Rows from block 8, named by matrix and row number. Rows with one number belong to one attention dimension. Each number is 500 + 50 x the weight over its row's rms, rounded and kept within 0 to 999. All counts start at 0. Numbers have three digits each.
# q: attention query, key and value (stacked) (model.blocks.8.attn.qkv.weight, 864x320, the q third), inputs 0-106
# k: attention query, key and value (stacked) (model.blocks.8.attn.qkv.weight, 864x320, the k third), inputs 0-106
q.165:424463564505482530441373524452475495457561510434521549548482492512542508518469578473454563442498475538478570486445540457477477555456402514573493521462439463545425495566523580521470502546389533565520502403631538506534388532424553441614482558510424499494491447506479424517511578521388441554483475443466488533535498496508490
q.166:523566493420462511487518408575466566446486450524571523503544507516569588484511416536434442536658541489527541493611541454481488463610514487536436528461526520385483488471520458437460539533501460448560438408494474447507537495441436481523476566482535556493470561580534516621507531524516490552554540422432539497589494543456417
q.167:506537469504497484472499445474507635482440528421494510499458448456498488513485504449481542470528506569533463518475546439482490520561443508504528493514443519599430513475504436564566615509447450416522452522648538462433543544534532439462535476470498524524519543586433551548518521520484486466581416506483508561515568546455564
q.168:508504413483555431401511561492479525620496587494415497527489554602541452373417607496481483487484473541547520485450476476456523473500548515538587466468477556482518492543583499519370462464463540533533507502537531406528550441386540460531545528489522588457529451513562480462448475447463514513491497534467518533506453547530489
q.169:402466526475490475445573612587451518513524500453447518459565406472583561570557528579389589470494489404507503469547528528503470488493360513527470477498549579505545484428431550538506517515548468389488536510461559416530498511492537509503511448513499444447463439393519542483593552460540503585435576530520503467448497485497521
q.170:525475575603522486555439406462495535600571456497525508508478521433535462561490511516546511531522607539467465486403489454475466501548426487461400502471472465509502570541429497457491516577404478537437517512541498505481509587504513387485496458465452480524491407462462505471590471459448577433506535470467551500509446464569549
q.171:452510496477487523555516560395557581524496444459518507478451468594429580511504529474587466413572390476509530502543487515515487535522503471533522503475467510421472502545446465574486470530523494527527440495426443419562418540512472540535521461527535605548624515522488484476469488515516516567503515527441396528395520503460591
q.172:535465415447589481474498541569546410529560502512550542462575501456453549544451493487438453529542502544417559523456534470478483501460527439551456520518537500472395547576475539437462510468517494563549519452528614472466481473478480520529521505510571426493583502493469540538491578525551594520372450488511471418555550433580514
q.173:524523480488426478551448450448535520463461487482464629462420501555486404487486455560575446556503480366551495429465519516536431503554511536428505451392479546525493493411482521473546477492515488534525573482467458518411508434427482513447491483504458493511480566501429481560429460493494530501535501488473553441582442589419590
q.174:459444556541433523550448512453512456469513515544446410529485390484548389521446462524590482535494570580429516491453413542555432451520497497524523460495525524449476492573453502499571546499445435624496491497537590531540529545602384409540421518556463480442502477565503491477478441511447594585592531539554495542584510515570452
q.175:528458488460519509468486498430524462580489443553419471524582531486355507400484550562486510543457513494536600628522501510428505544583485552422489581557430470549477511573441487587579521504525438470467523405495545453446513581500487520489602524542491438469514541565451584477513616395424553499522459521523474600381502562515518
q.176:570467484544498405472461488551457543507506496481493471479450517439536605533524490417443486572431494408530591531511557496499476597485524465535476596531567440539503506472513544526490574554485592459510478490475449527400447476516509528489471534459505499527433470510463555597485577517452405479481550495477433581491469521542446
q.177:538549446480460455481526505607472456573485551529492403459551536607545445455491555502483466390508450459464495506418570443455591460517557460504530390483490497490493465542428422458509431504588513582495547505532512541495532427410545550450486440465480469471477449434568588516575533554540499492542455556422433472555426491506517
q.178:443456423464509570534445573556551540509474500543536483496464539458444584358470530634456467451440440493531485511549543521505522482445566439525485483455437510390599477432552581431524563513465417524499469440500570411535559491525550536539555570457499459634511462499481486466533544527492451516549625375488478519498474471553455
q.179:433622446565540447475460463485519527523629454449524448488468544469488475465507628547525526536433484479518539556485461381556604548482421541582475527514469453548554474520513542574471490496483481457563533460493400493479540494594554511437377509420512538487470599553513433476392429543524517492428460499540545449544501403472498
q.180:520585468521489554429496440485458553518503510486586452460443518584404487475521507485369541449528511468501509532532516523529457498487493528424472576492549566472495460350529463519473471521623515459506505523496488464447512500476568609544530484486505454480488478470572446369501495523561490464523518453447537515511451465447441
q.181:458468531512431494518500444478485454400540509465432519572573421581405635469464586505494474452456475530585524444516493532493539417528518483465484447457537534424478562492437555433565512480448497574532563531583496522571538517525577574583433413514541431415432527481517506477505432436428520550541505473530492503539570542452499
q.182:448520560522518498514554419486632553429405413466498455489505435400547543526502433508508451470437505498503463473528418509527537503488547522470550580541512490497510468544521543612524501440468502421442455507460447507479605571535545430569578451566529617492483583509526510518545402509520459608492536568497461433445529502434447
q.183:554504469519499442525556515434533551609499483392535519389507536464409550448487501516570541518556558490414577449504518548512596532467466567530563433524632528533537548543522471567469482480579484528512518535528448508539614476508518560437477488439532490548416499551515516386458495482451552336480450488607581551520496445495494
q.184:502437435515487479466570471428554487470401432487402447461555483470478489423523405541462494560574593580572434453554502516515499480445549472426532559536578507585502599481542486540499567508465472439473509583522539672508564529614474427508550406520458492500510535405552433449483507509526483495557428504489514420481550417509485
q.185:399503536409510478462495549529512461462564446435498493524563552542575519480504497516580535530495498502576564438518473506423435498503461481502508567524453461517466510497410443483488443605486552460426410548511589460513455464415411523584522543564523566401428434524573562553466520470584380397393493522559487512486502470490511
q.186:499594489502514500553485574493484494539422498474489477494467503507562413554554521476488509588482502380481532540388452410540475405549497454566569539524446464505480507539470459517598521484447530543490517535449557480441487441562453496436489537496530551403480617506386587539497509531500542477470555598533435526549521522443502
q.187:534556579498533499469467482487548557515461516410521507594498557499450482457425499419531506452564550508488525522478489488440516496480534386436574583506496428502510522525511467479506463598461557481516394517466528509404474477413576458569457463549550476495559606529542523486508458372492525506451542497544445437449424400520476
q.188:424470515523483575520468467552534512475547505514532469522452532520523437467527515479451574514514496540484485495488500498557581513465580501384388500537548513529520495517433536537533434592558450563516481548475496500492453455510434574570437439554495457560464451560403436455403536462508428500442494486582501539540502498510566
q.189:499539445487412558555580482499520425519504580524558517540471460511529582558461425526411405465483376502437429553520434511480475484494532485479479552413560585481403473409614509489461512476549510413525527539477552463512509545555511524495513519427611528485488527519516490519407403512573457411377499473529447535485404529474451
q.190:538442422467486488460590477503525579544468486479539600503508535484504528541558524444363591399529464468584499471480405533553444420557491580495504492550511528513432534442589546405547604497401466496524490515440491539477463478468492526474536447494503528512475563511504416477549472496535482430517464451512529464484394449446500
q.191:487429512534594491555566633493440468517397494523468464573487486632525413582539515454574534496416461544469486466571543556434449514508488495510594486531453425599439493472444479541488481508497486509478456545526504533558596500476546504471557469576447491465529490468496413436437486510487397457387584590469543461510470452504527
q.192:440467506504510509548626455568588475529524546563532632507529550475552443553594439556424384467522412455510455545543566459518550489488454438530519495599533496525405551539485479425445565449397491416490470511484490485489457469431466456526492545578568507464500507486471457552577446496594405548479504413424543422517511484498522
q.193:569507600536525452516426508500508517468496533470493456519577462561621530509502472487478598451507469423509399470536524509447447467480609604534417475531513415578471521471448572562527626505497416548569450514478472434537471481453494447515543484530597564499531451460465491506603558533508548475476409508466415496518562480556401
q.194:460467486391479549490438588445521459510477472497402459458508460487437566467439521565433616561588433547509511531492488580492448504466577515436529549440498506550487395474505479434576517573430562465487557577442520454494487498446497528563453505451492447562537471560450475513433393448470564503474489518483438525450608484597459
q.195:465468612485445457524471431465546623491467579494509579525506513483509499539397479497477510590516498496578534493409437556521516385513442481558511461495526476491457460535493474526457507597554522521395470646498395505488489508522405512554450459440470466544519470484463470515460480500504427566589481482502522505532496560596486
q.196:621499506512505547511405377497454533588525505427461474490516574522498485483465497527476523513548603487527605473428417482576490446521470586466446456569499517469493472500376561512528538501584540542510452502471489580538514587468621512480547435521508480450514531488488434450527505415418511435458466523529400527507475472469566
q.197:495473540546481594593460604643562548493548441522526495414518444475472574519502509492550497533502502475556513500501479471508532563500555465520579456444568516439398550536454522371341402496545576480563558502564477525495599503471542474506546587496507416495505499492594543506513541538586546457635478530441599461578532503464547
q.198:438482552539542473435441467446464603566526506439398355414471434494436432468437573512524522549496521522479568498420499505564464452531563434454412530492487503478498493497501377585590510578566518446589564492561508430446555495578482547558476536498511490556524490513524500551432528369487471545474420429511504513599411477506428
q.199:484482495453497350523561536471445552520425473434488514569434480353455486535522425512518469504493477536514538536493532486554546519580486442491383431500564484449518521484535514528505581493353449495430478567503513497396499515513490493513448543583591461523540427505440549608566488488471495532428603462577555539527496525462526
q.200:523501463466565574544452420498469570487576485592555524559501591396542467512546518461446475449529431589488521540460487517532556404441506498489538451507476469482389444485490480541503523503542462490482447490437504561524462461518565551455493532415437448556469454452529520582510599547436489590531566429464585526595445535442578
q.201:526449499518512475566554550512472437461521455433489493499578533550481507449568529541552463535513476386462469466446491577493410483513572576495515462444460474476545533389468570493556417551448499528481546490481516569481503507458573499544581515458401538522414527473444517455486540535488519435439556485448569503531517522518328
q.202:508539417460449523565456546522531425615537523504447555530546492520381512474512430419426501494523450499449536556497489513447438609493519495560573491493538589576520525524518499463474477455542433504530574484553439526465468471528496553425519489458574502542521602540509401423431519566490549526453497539512510523517542422491453
q.203:559398443533540537447522503540437340546426529513546536507588586467513531508454461507417460492477463531533585427468433553470526539551550405520555543433501501533420505515420467486524541520459567500523541402547386473516500560482482414423485463573531489441552421562441427447515513507477417453394494463563503502559537450523598
q.204:567599532564445499596474493512456631571494517489525512474395504509421438472510502460566594458480537512505470490518514441533501529522453570492553422473501433417547459639565601567489537479448461500528478472444423498449516521470533531534433503508475490516499497554509522443570488579393599479519556413456451534511496509512553
q.205:551489492467506484563548488487498501459495532497455502443482493446553490508490538533531442553537557477477473519469451476580463487467454569585525580536531546461440525491409539527473486455517565487543443484443492529444519466466511525414456565507559519433534529467419486486533525593428502478484534507560444612566472477461511
q.206:478521568527526492504427443483485485378527443525484592519513538508506383491444406432541519469408578474486576485437552539509528503494500426593534411530396430506564454439438533424513598508561396507469541467575583462440477507528571497495498489442539502526492490515515552471507562454536426524446495604460542496600485517428450
q.207:437437492564605479351436567463500481483488488475480511535520488594561431506462552452574517566544520545492487435554477447547498497473518532520427580535509490555603542485537539492511497548510496521457463463437611452394506521522489406596554432438492454476530617515505525508467474453506505509556387543457541399484514494566419
q.208:512533510511403511532577536417576571475469488442535513563473503558631514538568497495474439476553531442488447535531520542412488520480438585461456475448468474546487436499478485538492479440446375562491583498519596522495387415538493460568538450516492456504548578461528469425458455497602475524617388604405552448405511621485572
q.209:513353441588486382458510592492489473541488444508539565473549467443568515504491503503519403531448401470495415478519520526458495478484431492429499512433571532556466570482504455458459487438341533513495480411447579480554527461547409471524463576564471477531558402526490548563439473472594459493536548473467492437584533423518436
q.210:409520471499497425530556493482504549456459436509509494470426466506438441425486536522403519492515497529428564559541507557392493445394488487485589499443482451515535618503465347484526479538511552475543524501594512562538534445496542496447519479565503507511491514518536473398454526454412583410517467559470505470530469573535535
q.211:440451529472515537499379502529489454529577423578516563538584497406372450462505543430486565407424484529526543455518502530552483466590571502593456460504533497490447541501483520472515511499566437489486567453423380537556552470535449545540489529578489491451519475484503559536425506454533514556513650491546505454561394391447487
q.212:484528499559538554486545411543587508543483520535526500418445475596461464466517500448519527535491539526532468517557592508468490586452487420476441631549486466425495544544484391458422513434518454433534433536520518422607475541436516498419478507541587549429525479491500463437438544587591522538523508496516422510471555502476405
q.213:525616521557474504398586593488424542451518446453458578579503545511396581450535525423488613445573517580489541597524534556564538523547414500500417462482543526512420399490506400549448511581488503525466515432499477493478460475515443466547488499508459500532476531446440512498448452501468545626482477507604534455530424471477513
q.214:515471456536387476444452510455432450482492534511456477580489505621499533537489465488648513547446428552505450457587503477549512600499430460446394589487457424542557452512417414483496453417568521482510454447462517504413542493471471458398472461492538482413507491546626525487473482413507430531526529555576445486499506523553532
q.215:540493467471424461526533543402452461537511549498468571443543515502530497457546515506451634371505463402425480492604462530527507436446493565477463585428511561556635476469473530513472527480562477471435524456483487492583550442478512517436515475409459472486561525419553457468469500497497543491428641541601467507426504502428427
q.216:567517453493511540535479503541514525496485490520546466466454486458604533468493513461387544503476519524541473502461526472438409496550436537556492489516478573525422561503548522494506403574460524511475416539491401541582475506534523540459569628455465460522479487466575564517544450572461496525513514363577551554524528431372524
q.217:598545448457472478421488436592535389408577486515527478507432528518568480460475553497510408616422529506407520516568496435443476586444535619454419608539450427492510407446483489447522504522487521549520515486385569531541540550551440525513452435507467524449509482582522454544493455557394475539543470404530501528439505464458390
q.218:465495545490472499536483460508610548471503452488305490533459509547488449424476438559496543535534394411503461529470497551468612483529501428476469412549415446511561474534464403467407525466408502507518578511455545567574482539578584506433515413572554476517448565529456533390540574449536570578529452518491495496485568527504496
q.219:493434527528432486499467425552517481497598542450618467488462548560542515501575458613480498458517550446533422466464497497546496441485522421508604471443524515545562456463494574489597414386602532562466441604510489564537424496500519487522443401493452520442504501443493431530470495440468451448456520552492452479438421562559588
q.220:498590561589479479447526602517539555492412503488488482511517494659435596495497540431523480447482495454498488527475562416522602565569600491494551532459550508459572508564514577581456483467482458523500441482498572478505528455458503533458494431517489516397495502420446519512528563509580603510454479537496464470479511507472468
q.221:555506522467546570462500405495473506506469441390445429474465427543432474547427598567447504534574504518455563597504471502515388532513448414492454519419487513501558449494541418461552463551449469491534456496529487400626523507508394524575529471543438581511452504560481500548556456492453505554396552442486548454395515431554513
q.222:479531446434523545534458502597519515527583531506489443449443565523435517510593572525488569480502490451440456490515561485608482564521464481437562555492478500469549473479551483510562460383498425453587517513509483364513571409514466631551572564526490596521478425482440514500495533536547520499481487425522474575388563407521535
q.223:529481514578448507475452520499529434511518528568514478446539468450426491516507552519438467502511389571523447484521587459397518511480631358503602377496488520509472483535477501496520607503503584435529526466487462551452548485507430535561469541501534533497484462551574436556466495524521534436486389515508508494464516504524515
q.224:449522423469514531504561596513448492497504588471540451448554505505518507468502426541528527506536459523536529460398512470408553429508602578534537524474582540565457523511600545488558497581486494503459468452481592447484496551568456543408560552351515532498480554491469554544408451475505417448504490421579475475509533521487475
q.225:451470561520516450583555471479459565528575530485553551491468432589530560519549448563504475476520540393420498519532555573460566521478470596420471549501534481513497539400476536452469503486529517560423448481430582584537576544477569476488471470477439572417430511464511476477509575501429476487534492511401458523473502451518380
q.226:563495555427530493554499458434505482478391521534480439531468421539509583606522582430529411487530586584546457460458541494550491606506524461523509540526550479458494479467595525621479480525467582521463552600516494471534438473482520563466461534559476612513528462477484515462531553498545454547479571540522439528554536419452425
k.165:498574483529478556371391543417471567491631508540490489494505562497397467501417450457525451570451486554538555467493516510525509501462555512602507501530556422482522514446472444526474459518553585465529480381583383383433511448477525426459544452554487505459438491490521403501521504514573507430465450573514458472489516457550433
k.166:509363536462515550538434479444513416442575452582332539508572431482528520483469476463469594425442554543427533564498508471520503546567519555520483514526451450491477580528529500589552523477488558442482557531553411483613513677501505488497551550506473451470507471528515520474364456452516508494515477574525420465460456477523447
k.167:555504493400507522451506534555477471546496470534467480499532472556531567490409541508407552430488441426553510644556548453456542433519453421469533546455503518469518459425573439556408448491507548568467496450512431514552523459444489444464449508488598468527496498483551492503431503525590485535539387406412480551523535525514425
k.168:436472551590589516555421475427551548615579542448511518542522462459386509486548478442540558454487486513593391508459581514419407556511505555476476457491590458508502467516486463572464513454452536594551447501474416510563485502507454466482481543562484497525493519518435439433408494477534558521529507444501468468510543537528547
k.169:441431554464456554449400533405520511508585539478605563539430528437510516548569475540481506511480493490524489485494504511472432470524453569441494572488559514553487574520516469542487517489456579494552388493464445519529451483424498459531472540524507594515500523451500471547470461432449502494487476440546392512473501402470512
k.170:466489540554494573473506536533547490446390512504466502540506557487449537451567464453429512475487434539491489384628508436584584309441424551540549632438516499552506421463544606505496553542507452572499601477465526495467526399483467500559463555526465514555503439557526516490466498561471518525517528483474524495603502499471470
k.171:625502456516524495530498411479558563510565520504553553379513475455495514542457620539531497453474488512476428407537533505597537496511565459495508474521547457532489507570526502420502538473446464484514500567417581371503571461529522517648513503506503486414485594643429458460496521462501420600515506487591535446586481510528518
k.172:454523491565404549446481540555492534527471497513492494526514548620538391519517515523587494492379589456550573419473534451524502553559518489561496524498508538460485481452479570560547428432524430454472511569501491503495466569474477505448503482517455568415451472499549446457543552456495509503532358587478479450464481502424399
k.173:498486531479512551514538447493487461472545521562505465510488499404533496425480485517439514506466528559418525478521498452490489423492562489521439436515433437514486521475455533399521419524429426559475468508479554616513458565518594543576510550459577526518516547466465494479450536549454464564594555416565563444451504459521622
k.174:371445461441545475558473499577505501485486522444462538543463585528549562451540561495551444465526546519555491497357442563485521493462457418519573507519356551555509427422385619478425465537508491569524506507516517458446494500470515535500557459574529554588459532511463449486518425548502482500511430588466480501500465504564487
k.175:487477485435568411489490453504538439556557569446438461508547481536532508451533507551498524543556423548539499506454466464496530503571536393515531554514493559596478387512527455445529601460589446481454496475570532458564480541483415507570501420455440508462394428582507413440484467560443498509470452404472487582553442493491457
k.176:519492469492538442528474552482470488439529465510373483446540542476493500525424469584540513521477497575521457500535440428535480542565498498529526463437518510453466587519582502616575571447544512503461497495519512476504473470483534463482539364482514478499526488526589576537516552483509506550540480477392560492434575523510596
k.177:557484543544552488473483531416566568453564498501560449487413524548436439478504501512426522565483505553572545503478501553466429451499459541460371537513494478498484542533500499485623431468528584465553407508456429594522467550538529535478529639435479565500499458473443538467462461485481534420534533470495523477552448490420557
k.178:507436499480500380465567472445465514548559487518522439549445503484575450507497549447545483555580565573554479533432532438433512518491446471471445541410525607447474550423503527448474560357422480584499556516481507545538471423478468506493481568460458458470531606489542474488472530527543534496423511609586443476460557465502549
k.179:512539563523498429510547435577467480540360552476438420525486474441459526457472555536547430492517480522494490549530533511570448522496522462465579453476498522529478539384500443437443472504532523449498629517511470512433496566540509522486517444529444423537470493442529532586524525538547425570576526509517520547490571502483540
k.180:473460519532542500484616459567523436451480372564537579403454546414540525522571527534448476543440567492511512522430491561550564491483506536485551502460547500483491518647497557442443514517518480467499455455442467455521450517555515450587455524409492489583489547505501550466556564454533519556485499514462418453544525524438538
k.181:492524487408405462526472423526456512607591464548578444618460526493561543537481452450530483521539590589458487586438460583477492497456516366518497529477493422457474449489428473532441522509441499480534462466491485478513524399466498511425523485477495545479461493573457458536508531517513509473475493488459523520579502488499520
k.182:561550484374447519502482548503448435418455503504423485487515428562456434516475531481414530485660512453404455445586473452468525500550427629491459528472475549509509542508499460476399572510535440483509571448548495553486524501452562430460440505443432402539564430520503469553491468444471536509501488508485470543476515546501437
k.183:517527464485543466527509559519462610450437510499499567436455501530558517472425547510519533482528360573490439510496418536522564539472524483452514575513542477497505431595488493517499462528525465446376485511482553515441561437416480471473462518535503530475486444475478521521466456541431431517532481383524522524606477521509509
k.184:520482507421497498588545425446551471559487496468482539458550492503565526468581509577538490494520526461539526538441526519450535525433433577481507488468544502407487468572439568497573589469473527550532505439474428537526512489582462547397485478527461460652548502445538472491529513410454549441500479510494495579454450455451503
k.185:433473458560444556512525554375450412447456480506482473441505455435445454560490470472553486484456580419558534506573521532522537506544467520562458463477518484434563497485540506557464498541458490557536590488533449484547541475501570574482505371542476512549579471478578623459555558473541491451482458478460442473511555460466458
k.186:519431454445581462602490528509452473442452539474545478540399446579476546562538491458537523486536541530478444508520526538506384485486428481524549526537501477542501526477356480518424447442458450487497460521627614515408583552446517486527478485458539556465433438438494540538545500529435520465602486524463524467397503400456561
k.187:478456516588433490590445502526484577459474482521504505491445464513390506547483451444521611469507485434475518389521499441492451523483526518550513438610426453528488505536584455435520494523429531519496516600513574404551559454531456506561524538551557547523512434567554482490450412562468456498523573424441488419515525530465435
k.188:455589522514466436511494547464465516510557398562469522521498594472485492460492457477504543564505587593499482447508480509365426518443406491544447511464549468522597483473529493380539449524483549578447485464548607577497443504519497511508464458507511504496534446547520530472494443530481477464475580475501607482455539475506495
k.189:510524547511422515531556498532522433345387436513584467542539511492522577460537494428518485516581561439400596484376469534485516653557513439478475478544483571471552567515388502529476534508448438441502603505486526448427401489500521500466480435545415500509485486420445489583534501469551576522480539587485564402482507500553492
k.190:490558545408477562531467487476471475516438527443489559455585487471568574483506476505498448555401503529472521587399569379505523468431447494492543564426571499405479512418518491501486521469555525476484446448487472474508499540596369446563445575461545389340533524446412442603423562520515552521498438463543415541550404559465438
k.191:582509421512521514416465625472483525439379576440522510334484499559450517505506552526540457457600421462463412496567522540469520386486570588566530455557468546383455513593499575530442429537524524488501453437561480456419467484642535472435511499549552578363513556474489534593571441497497471480477534546625500457523547506491551
k.192:492440485484593520453507388510437611501540499512526489449459471555478442498523549533512547468547535506532508534493453532564478471535387429460509488419479468503528435528415520459520456460479435468511549452424440403543513434455474514563497479480553412546552519492485573461478499515562442623518477505517500423525556427497539
k.193:536557466543597510467555475470402504565519528493566494466446509508546515444454518549497436547503422597418405513567450571601467594470514447379561407521536418436563450577529420485520464390536444616461482514562581464528576546473520521488564499472526487510462441420578514474544534502435480488438510411436564545481513480501505
k.194:499503490522518457533554630507518510520451464433580487466540508431467576467469361499468513507429515468544493510600410410524548538586560461507560491554507476519393505551464554447470473563487442530522484509479508552615540527616492501496433623458486560520447479521473530510445580477442482439539533505468544477553458539562576
k.195:514524539440462459533502520428502555501438586517444363519482475453481498479543492494609456423507538355507529481506395500500414497576514471453461473548449527506483567467482492524559447577501443601447517388520518516492554458509469513454551486513480642408525567510529498523504416484529538502508480496510459528511527462517506
k.196:455586525459484392493492533541472491392383501433454488487454535515501550482538542444493540490505496560428481512548598497424476553495423608549526571534548493481519592540565472550446503461548489468562578427584516473436505519419531456495451466558490501446514627529524453471459446487567561486512511608567480498454477497483585
k.197:516481580463455566557521490509572453538522476543541484459552524556542504539553500548473495579485460480528466583443479464483553523540423539535528567475465470426473447555496600414480499459541523428528557539420360451532473451542483497569502507522427523532520565478398569434445438521524451524490565526537484477557465476506434
k.198:535434463460454534546512470486481471503460593490551544595516526610590515468504410469420445410476476510425489403534513534521511482493515577556460511504500405547530496451532495442522485481443485546556532590579564499437520553375541480571479407487545634470476551525408459443532542422436471450598513564546512493521533546486494
k.199:428550489433515544558523543459388566381465506514446447496521468516490451484501476465527519468512509492466476473477540504584535544421540513495505465449579437535562379439517415499379542500515544531507575460505511401540471439547542368641494390558493514442531572560513498440474484495434506592495546519475518496499533551503470
k.200:526484433436442537575506482516548562505492455457564472585495515499308513508503611480470483454571502489485549497569457504495520637499527470508504454528532427532498625477555500450447473569432432488523510488524457475438507545429582496527431546516591540575435519489483495504532523555517477458472519516519432439483552501533486
k.201:486523450520496456385515496458571519520577496554539480558524485552454451482428590517482543459442525502591581558534490510553438512402505512473503513540463519527495510490468515464477581464527518532538484473478526432559464519488487522512518529496552579462510486535600564439386523483555478507493584503461492559625538484533447
k.202:569460596504565515333402444470508526578600446518507550529525578491496518426448458503478542426405568590514600485478578423469459504469507425522468574536490609601506504480423440495519546450453474465533440412440473526551548537492495448548464540482509424570435505480448545476407491500546567464471522475478519529487470549500526
k.203:546470506571418410386489532526452466458508385487518552478433502364405497532527583472470495467613507447529485495493524421482512567437481478618501570470528557468545502554433592547558455484596523458506512461449501512425549553520385469549482480533543363423503475589545474537534501437515438472417447432497474528482444552459517
k.204:471517557521484480618469498548553462522473464523463531435465470475544541497391479529481455437465468527421548544436508527538515450515548502391522609466549619506439507453569424615512491558459465470426519474573508608560526435565440417488482440458528569469415485508501494438516582609445409465450460487454599563517439474492495
k.205:556485484376516484414410508545449476566512563446464548475593529498496454499507414437502550513500525507460565527435508457457468516563515516482527589499510536487390625488521525478555564412461468485512554456471465502545509438511422586480428564454430553465454418525537455537485498488447564514497564551528546505493497508517509
k.206:472531472486530483490574524489441495576522470447458456533522526530484506501536512421534487461505438604578436456477527421505578500451396514467461444457428572491612493510582454528447456400551483522563491431555558428478512511508484409490540491517528459523551512519546460431457466477521449565510537446580480516590563505495533
k.207:462501401390627506513560494473560515566533482506502486516483585489546493481576430506489446449445445507556429488497475529545521468574538500526509417524505549532478456545547455515398508465471520468498534452498493481466427456596477526403504523456544525590498506515500524526586382523502509535560492422540458449436457484460543
k.208:498417471454457585575519479505467475528527513487530562508422572506430422473512528436559565538538462554526463453431483558481485458529425433535524536449476531461455510463503508624528501428506432578446484579535490557557472475570520495372544503497424499544514525516531452554545495522549523514427501403478424557516492468465556
k.209:584492407453555446476573444527571468566572485539456554488503506459551531499546506499455512472574444432574538492442494491497407430446440458611464492469458509518502500475444563500460439504475365415520518495459525511559492486589443512462513517472350542482569540544500598477533461453553461534515405342592526495444508602508531
k.210:492509593553496475577402510514483431512483484495519530488558474455442477435402407447526529589404453523523560520576522493404470461571503529489521444569538506453577496552494615424503616486539538468461449554510511442549476543419546513575552486531494427418497477536485506490476547453513559497478434506529410426455448413440453
k.211:557500496559494496545456437508651555517471534444427497427578441480606551486431556571492476458529539479497515508489481365431507507428525510547508481505461559473634470510514560413475495536468562413540491477483585454597506552480523520509555489383485486515501456486405640527513433513504513509484468580431576455473528508473476
k.212:597544455337566507425508425459509514451574499473488495571542504580535545485423462533498524481474509495444488503496507523520576577547523524545452489573425534570449359493468461527575492500469509489451548495458530470464481422582506579495464565547463438520534545459482546537431510494470503485499489455502499424465510513549590
k.213:534515480528507388610476445520530474435492539532461481478441506541507454479362544523565507467507492535487490514476497419499601480441497535490472545516532483531593614343549419576483467484526507476416435516498499575423530513453580530476474518481496390476529549541534443571573496450488516404492485544520457549500498528497539
k.214:417428395624537573494493555516543503524486482466518465462457485446621527579519505482473476586518480582550477483468485524517573430560485550451472555516501573503511454488591524508487501408444480481445518471548464497485445537583548523453525449506632478486518438516460465536531451543498480554520503457589563520482542504537497
k.215:497521411652540514467521514463495457547473456518490604493585533565530524505486500481480476574525504459486545532550453498510494494550550483451595512486572533454523440486542467558473549546490445451452413496557525567454519594475517486473525460443539449525562460507492385594504509490502455551482560421481597552505568518489569
k.216:487410558510512515481491554446467440498460469493514593531508426550524482496559489550467526593572494419366524511573452531467472599503575485531532459566537484488465516499534572487503521595527580455504537456542501506502504538472475527443547503596445541537537551412503530422457528492490522462499463542484527452491524605435482
k.217:502472526585532466472424427515578487478462559474520440451495570432486544513465513510473425473510496541525437501494455510518527486474569456473463580565558434501572475543548511524484453618579464552534459472521508416468457521477573471564404478535561529551394483456563397551428529467493502519541559567512390518540526495551467
k.218:516536467524465552524483454444476510520488512547420484489552533477529515460463472517427493379466491573593478497530544453565493412542460489486484539570562459453451331529456398595418518495401529574521512479468515583492478512455451476515475533574485584576582481529536449420359467486526539544539490497470439562594517392476508
k.219:411617567556488525557494589539467533478375449502482478522443491487519615474451527469535456569392496512593508548472554418513405435430387471469538531489493536430534540469506502576561467488524470457398451536534450561558539553534612458529517551442453506469461496381515561459515509530484494530492436480440501565459491502463454
k.220:440489445571519547513484476577474475495512485564417577540407499534462476545526428548480515512411429530529540541378637464532478360556505393545511550513510448476432432525503482443421527507468505482536386615472375544517454482529507525481465535444442516577533519483485461459483505598441479501602578529414477490530464493412547
k.221:442588511447512442532402567380574516350381628495466479499532466520472474436424491488473476489500550494386502419468598453540461509490527570519510427524558500502474479521516465614541405560586471592562556548425536569505488465408443509437486434557513531452538499460563530541493560491412548463455428563478432499465512481485494
k.222:570451498441362544474526520481601385555574497477608514565565453609588502507382418508493467515517530506441554480536491443487558549445554505487634567461538443504494420534390539461520557571490540515552423466478522550531492510511559504542456525498515543504507474461506560562472610492470493405520532529564616518475557535505467
k.223:559497525557416587528461507555473496406467524513526448440441486557530475517479493521463457571499542425559447534432515549540508552456514459497432533457548438458496578510398574465610370574587455473470379556387468493478490456391456494521520453494519552596554451505523508479434506465461468507504407518435412519516481543555480
k.224:533434493498548516360497526459542454522579438514522582468447569457497416501550509610516532533589483454477483486617529597539475484469568570481446492535456391595476529503463483447440439457504536485520457498644416532463520539516524545489482497548472454494431536467449509448596403503565631486595533513442432485448511544466523
k.225:485523454515561478467497421566475532513491586501465387460556450503501522456587513549579509482503478545631543536457546601541394414533483459427479465547474474542464530486531537539504491610449467492411438520553489545447527470515572538416567521514518516489457528458509516491501524497461481560451559509531507556461412425486487
k.226:507534509599496596451511445514463521536452521443525472494522494467549515596592617522518515427548445523421485490445459473440471478446518558623491469423417498557505592476466566497604519451495540452497461510486529486470517493482483507538599417542469442558521484493441476532539414478536459453416460490488515563608534453571509